python train.py --model="segmentation model" --dataset="rendered roads seen from a driver's seat, with toy cars, trees and houses" --train_examples=72500 --image_size=64 --crop_scale_min=1 --horizontal_flip=false --num_classes=12 --arch="unet" --norm="layernorm" --hidden_act="silu" --pixel_unshuffle=2 --widths=[64, 64, 128, 256] --blocks_per_level=1 --block="basic" --attention=false --upsampling="nearest_conv" --init="torch_default" --residual_init="none" --optimizer="adamw" --learning_rate=0.0024 --beta1=0.8 --beta2=0.98 --eps=1e-08 --max_grad_norm=3.0 --max_steps=9800 --batch_size=384 --epochs=51.9 --lr_schedule="step" --warmup_steps=980 --weight_decay=0.07
Rows from block 5, named by matrix and row number. Rows with one number belong to one channel. Each number is 500 + 40 x the weight over its row's rms, rounded and kept within 0 to 999. All counts start at 0. Numbers have three digits each. After the name is the row's rms in percent of the matrix's.
# convs0: first 3x3 conv (model.decb.0.0.convs.0.weight, 128x256x3x3), inputs 100-109, a 3x3 kernel for each
# convs1: second 3x3 conv (model.decb.0.0.convs.1.weight, 128x128x3x3, transposed), outputs 100-109, a 3x3 kernel for each
convs0.48 085:575560584498522507538535480531536541508504564504557583480468446538469509544462526514535625458552432415390384535491442532451450438503613488503505506409466566503494502448510572574510555490520541517472492488460512530498496484460502455445569450486485499418528524475510553532
convs1.48 093:531527459446514520470465514492491509564531513501429486439555543563549497491491472479479490507561592488482473483484463503516417464501497502534497500536519515475507497490470501446435552481458547480494488462575531444471522527457435473396586526495522444456519511482548523550
convs0.49 094:471450469463468540526546499507506580591580594494524578498533551509546546535494531568385418487485462559495503486532531543535483634548437487504473496500492461466518466549584509576538488469486463502477534495489503519511488487556440476536458490495497566526481517511544547542
convs1.49 100:485434543485466560531517598549512410550475433543503448489455457566475422543551385602466431610464488553501554555533493515471481486477475461487507496528506486494506481539478499515433476520450491506562476515503469534527451481576443516488450452460513575451450521485449428558
convs0.50 082:464493514533534500540530500630531538573566535522519485507483547498481496591526497557538527456458465471474521531471505529461522497497579543566484477485496523479488478439438514496475541626608545535532522515517523533476507505543465452481607559543511505466555513518543530563
convs1.50 094:461435444482487490500531468458450457511482504477481519476518482509444478448452512378446472506496529600524489466480481472516484483559503489489493483473487522534522518534509516482488537494522474448481526506498596524490536526509533550516565546533479488516476566592479549548
convs0.51 096:483465531463440492532496482462493464500458480548487590511519492502500510540468467493478485496490482509465578473531481509541471584531449445450507499492523454531512539526516547531528509537598465458475486512517505570558549544552496506539507466445568553544513547605560518548
convs1.51 105:517559582487510432498423429525498507469516563420574566478498401535432508440509567626510606496499526368498548511492522494488531481454432482461497527509505494471467472493471500464480489523541517543516482492443478476417494477483484492508508503520571473575496539505470554535
convs0.52 094:532538465520537561520583500508559485469552422478535528530551420509536479538560589516496508527621608547564522380535510483545495501523398487483573575519582602473604548545545535529373573489470490476500518492491535445466506477443449455466540517501500527492489550541537531534
convs1.52 104:481491467494553461513563466564595541511485479545403513482553462471513575443459527543507596520497454458458459514541514485494564594495509489535498520572506468493488473507501530484480471433551489537501417572531481500527506486540460522561495502503557470560534415451546482434
convs0.53 145:522543537442389460452475438524519517552549505432471468431456485499534489553538511431486474522562539402444431463472507473493500461482496504525487502531517414423390445439398419466480571587587472440484459473478460446463453495513508547517526523494466445427527585546442447426
convs1.53 127:502421477538492519527551535448424475472516511470517514475481498523589537493492508504532511458506510487512516464416470504496491530545495502453471469436478472463462524520526547575570497519523511486492539518538507517487467494508551518505539537511508483485511452487493466475
convs0.54 092:516453580434437477510593590491514554529470575545447622520532560540485461487463438611534519457446495428507452582528433634531475568518534522521523494512526513486486555452574573481557482457455524506448551538459538525463486505561508481506462479484541537526488492479549478521
convs1.54 100:482469483482504557454492512483464496412489482497590474503541591417488468522548465496526475454524476429657512526468506483456559466460535484523503554471462516502497515537506514470454553510460459482648505505524491467468517507480590486466513434495464507350502533474397500465
convs0.55 078:459506550577596562504487548536475497543508536528473425526486448499460437400445487530641606593508459503510507475456506403534620427433449537474482504490488545521542498491507490466474520512455488435478477525519527572537541495482484393453407423523467493450504515511455488466
convs1.55 085:386512423485584453507510486509530580484432524447532571579551517467395556462453524609581555500497430517521477522542520494502445473510456509495488490534514484498477510481533492497581517462551493525461529468483558533559494439471516459478518520504563431587542475448484510468
convs0.56 085:463425479581550593545535535522501583526567523552518473479496464472504477531527481570443469549495514505501479459474496488557561610562456479467436507460507544460549507527534513502455479497538453481497461446490480461483503477491451450486503513518501528509497504505505482478
convs1.56 081:482514559547522529524560609519551481524511499507498512516498448535445463545521441506484523524427396535472413495489482447438477524549514438464483526555548493520496489465485528510500505476502469525489451470470488509560456405481477488528494505479496476474440503473444440526
convs0.57 091:547455507555453502471481494542504570559532580542462520566503454571482497492523509532544564577508489500472500540537440474583494453570446527533554512510528536527496557540535547463495462537465546534494505545498529598531527456444494394444462515504547509510542515530529451508
convs1.57 089:437500552455509514528506505465506527449552479441584504546535567504506482449584555444533528414493502496621580533475620498451504445475551447471464493470514503482492539533510560508532551536469457515525525562549508514494581449449560443502482489564509460439466476523384416538
convs0.58 086:477437529520493488562525536481510488484516510526503499500547551491449502487479508461440475402453529497550532585460564579476550426480525441423442575509481564479542522484491497502545512470478474538498489505517477542549526548570517486539508496574546546529499481517497555585
convs1.58 083:501497430469495474487520451516544505495478453536456509542530560485510422496498481498577530465494497506422472474545479519501469507506493479473501513507512514492503546449526503500509533494481511490516418435479464509474430503512476554499487498465483563515459519477484506504
convs0.59 093:496467469533479476521491577511491537527471523534494469514455526501538524503506504558510445578464471568502513532453536530593586453522556532487463462461521503522534459537484502515504517554507423457459464496470541538500500448557491471494496507486444519486510551525576538536
convs1.59 097:408455489485503453575510549507519484581588429486550472487378483499520571503479466541517484587512462517508489461496527495531439413508480498483495495464508499499518540522500475520535508519545470522484563523397533443442430445604482479524452497511534588517482543535452542499
convs0.60 108:468485511508486477481476480495539547449477511420379507498504470500530523500527477527509458493546502559559505450516543418426458523501486516561506570553493507425415513508471478521507530595618584543555540519525517497483548555512539549545508553509530532533484492507536524543
convs1.60 108:462509556470466505537531649513502550463447499476510485552543516537488528493553531562485495521554577468459441560528563460433553512502573483491455527559515560567536487502494536522483492493485507559577511504539535532546541559537455517532502522483514474457467466455479474492
convs0.61 116:504568577469497539522525494483499486489420513469520522548499546548495511546438423394484535494575556520501572524586562524521516571449450481520529550546523391563534480520469507499509431441520498460526520481474484472460532504562517512521489463411495479451507453440511473492
convs1.61 116:485465479522473490503520553521555506464577435472614471478485465495476509474536483536507482428498403485523522485527518480550453487502482468443498470471536467474518526507478517498496506477482539498497428483424428515501395450519408470537502506499535553597483522543518536557
convs0.62 116:544506547509487556462510516509484468460402455495431503480532493465483427515502425451435542530517598472461519484491529479488525530506560476476522488518556422445505429452498524573553480495499534541535515527509510519514481549510489536440536540440524528510502519490501537504
convs1.62 111:519502480469553558575604551489511485518494529545456549542547526464467427522468479488389457493427447453437460478556514502481487527502521494548532522568558524542537501484488514511517454487510527551494526479502527442484519490497542498486558524527478450474510549567500526528
convs0.63 087:424442545482509508471503457546476608569584571501497395520479474520528513534560483550455517519554488456432356568495447531525592667590512496487491487491460499415460478536592467522477501531548565560492514505508496479512498496498472493522485535520488515469494456504501479530
convs1.63 100:516458487522499527456548652492500506513491440490478437458527525479449468539554464519485553489470450609608503515506512478438434441534557473490453495534515515492513492502500532543508518476445555513510487470510524476502456458478517538486548550492460494486489572449497483530
convs0.64 083:434491530476520492534466496544476540530545547496527493494470464532512496555475474522520520414461458508534580557476423477455421501488526460491441502473490480543466446450491564434438541525613478476466496521510475578506533539494442447429555488475561549515507542508510569528
convs1.64 086:495530508493489502540485445474502480493453544485504509448436413566513467448489553478505503423519593449479558465466461467452470478515527507461475515502516517463493528507489496463503496470478520501550451468458444456424484536541473536508545450473524535496447525512509492526
convs0.65 111:511518502528560565494489487531520481490486452515488515429471477501541531520543581516457445488547520527557486470521526521500455474534407411446524506499519529474471522498532500536542481535562548537526524488508540527566461451458474463486506541580543522533498456512497482515
convs1.65 095:504456502506525519507536517511520515510444553533445556547511486554526516462462447450534564501491527591515528512529564489459530528495542481537505496535461558537460454497497460470472501496450466490424486569521480478472512532493469500501525533492469498426533535533532468500
convs0.66 096:537541562522502523522499488508529498533527499476501530545522501475452529532531558580532576522513537512510499485506564469485546460511566526486530565498522552506519509489523557482471546476504506491503490504497527541537514526514464462508609586554525537485490550486506583542
convs1.66 090:489525475360454487454543498532532542507499473517386466437507550461443449482469505592564489494523522548454557489539472472532479534569477490466487506504536482508518545526544549443506485433483588514542577521541544515551558523523529481492535581549549476505536499562495505616
convs0.67 091:516524531471527470542577578498675554469583569523547525549550575536512525534500496574504546592549580579542519465523563611568552479512563570486516507462519589534528506488459533495509525416448461445452508488493508519473520510551523484486514471432441501493499546481504542482
convs1.67 093:504441444516519514464597556480480469540524528547375569482489546435475496505405541516454369569497458484414464481526439509596528494521530552559524514486502476517508491499488477446507514471514526543561500487478482535521550531512541460479511515484485518431538463484542478479
convs0.68 094:503470505470407454491541532499532534561525531556516614531535530533455440489463496520568553477444502435418459504521458558522513508530486520499521470490538523486532512498510562536502451496360503511453515553505534552497486516510549483465495478459492469488506481525499438495
convs1.68 092:454469472499559508526485444502519597440457546509577551582554549451436550538472549462508544453422462545595572525474569461438503482468515498512474526519467517535513491523516506495488511497467480540491529515504531520519536449479518422461472453562466486511469468524493524518
convs0.69 088:519493533467447489475535523611514580571553611502500613475486517494530527572571511628557542514483480553523521525481447533436417538607480510556444467465493497470471464466514521526500510475582504494512489485545513508498509520509462464466590526446510479496541487490530526479
convs1.69 091:499496514513503536473543539461478466505518558536461481400458432484479484566434392475469470503527574599489531465473443472491544503495533505483500506483471483491501513524477483460460464476474498447507524504470492489494533527514540519420528468490496469430480525511486511540
convs0.70 130:433479499504517537523525543500447455479511474507539489512477519532498510546513539484523478520465481535546595527442431503465481490421511507482490452499500470538523489506503422400444404393377520539515503477427502507482474481495515500437556564551490470461467417469470463498
convs1.70 116:486509516514434434487455529438471503495469464498520445457456471469482552548461487449550490499487521458510528490498471484479462519507428513536496461487517437491572455467463483524519509535493486524534566449492476490588538521551514515519460534509481537612511542540475554526
convs0.71 087:454465515439520560574554561497496495521535572484507487534525519514507455566500468606515472507503516554566645587447474480487560493554522492500487554537537524561500538543568518457489554465569464468489498492499444531489538517521482438463540474515569548541533554544477554458
convs1.71 089:512565555505548495455481454523517479470426524499526583493473436523524527483510420521481471490474534474448537503503438494514503494529509455445498536523519460449476494493509488506500473482460482483541482470488510483467404468500487574501499445457535567485468477433500534550
convs0.72 084:454492486461498540474419550526591557518522471570526370478463483519510484493410464517457483656521473419481512477441534541569590493436574533441410500502510568574573466476486497502521455472479486520508481504442519527487467435503526514495511493516405507458457523504521519542
convs1.72 087:471461484514482441520539561466494549533505497522488555569462480522489497551528596466475460551444453513499494515528482480537513457548494534534475489476538539523548492481544478504511501473544552526488530509484523519473462480447479498528475565515387480501535508457493511467
convs0.73 110:486524510506515475422449439475471473514527501481494507516528526552542555499489495475492500506572566522506506474622520490565467557559475523543552522527544453475472529507460474497443490490531458470478519521446507513458543566553541546560476447410472485469496522483524533514
convs1.73 109:543587595571609577544577580515510482453423445493447438500526483483490487460515420537501555473425478582517550517531559452418463494471489483475496488485496508522513473475458510491505555523516458517485444496507494533533528531557496479531529498494498418492492440506539430493
convs0.74 090:473428503527519566536559551554537543533542523512460484476468539487488526535493474537489451543553534472524561535500484504565543553568408528527445492586542515510540496525580504530533539488501431436437506484457500569484488477535502465526505525508477530516478508490544525449
convs1.74 096:441495521535506530424495586522493503499453465476579506521502451409468511531538406525462485565491404463515464525500415479447487440491452480496475523531541507507523469474482487480499497515461508503528511471484536551552440505520513476505559484486429533508512462391499412466
convs0.75 095:489491487492494522508556514481420526541554452560531504536501543486481513483423437502415405519566528497447438440424476520458578684551518497453479499506487533483563509534522492592485458493527518529519486467511569485516554523561506485519468464457486535517444457533538521546
convs1.75 101:530457572526513476501506564552555473531509482532518474508520477475404516580607482496506553479501535575557516535533493419453486475492496440481486511552525516501508489513479474482507477534515486486505523493494640486592431450504466564514440533511481497523456594526374480504
convs0.76 091:455377505484452465546513514504510556443477554523515460557547513560516551535530556508506475466524498543540542548536546475547469462560492479534488528533522511444471503508514516477500504458505500473493486483518494555552546527503549466529513467563547517555562477534505495535
convs1.76 088:516541531484474540517474527517555476481553475534596471546555543532594417433544479495521449407530522458507457532515505549476524509455579456425460530539537479478484533476547530563518533541396497496482504497515509545471521510462524547519506476477512540463465487492529454488
convs0.77 094:466479481475496525501486429483513552477503446581508495557544489582543559506476554404408491520518491548456467509510518596473493669517485502433467534472473550457518538496529460522536498522506555581521528519500507534582557557520542538569484449543552594585531485554528494539
convs1.77 091:551540563513568540512516594499473506505452516478474518508492507608451514463501570451554539502499527517553578466504453471407456432414524471466491509517503518493514505459542538492512500510529554529550493495550525437491559538448489559512445505484399506515434541517434487433
convs0.78 119:421458545507585507550505502543547537460534583452531376563541497525510510425502529412539484536545450481635533599530537518538540430497499496537537571565510554535490519488550512471572517427455550479486521476559482503588562579500552532501442471538550531545515503552469510537
convs1.78 111:568503446469469508475548503476467521484452490496461556426446524451504429513501564491535468482536498510444471510546507551537504541510527513535471487528492493481444503433522461514495500472442562482470497453495445559559501514513477518494472531468498544486543491446559513427
convs0.79 114:456515536498543562508429452494616480507601402486514425484440434530512516490583612450434423527586542525616484447458612481431545476388479454435510573535513564499493536484540477488577513439509516505545502479502526498532487453448514501525471549556501554492425524526477521556
convs1.79 111:451391414501522444468539489524561508525503554509375598552541504457403483509515596555556539526536482506435515525518472481517470538584495483555458489556508504514504433475510459425517458468519477550487497481559526450527455506494428430498529547481515502495552543458497436400
convs0.80 105:557512543458448476522543536492432485518496479510517563518516540512531485551540495597632592508493510499437505479438444443456536434561599590589562461453505498491520510493512577550527586569560486460462490492508550574508528522527521532494570561516517469474532490513473509500
convs1.80 097:505528541499527510433429422421429473512512521488568498397472519417448521446503471437454516545560589584549523446437476532557518491518513523469511511477472517502506513511500472466495527533534445437460525523460554506485461522551521549507533517550503416430516532572513529523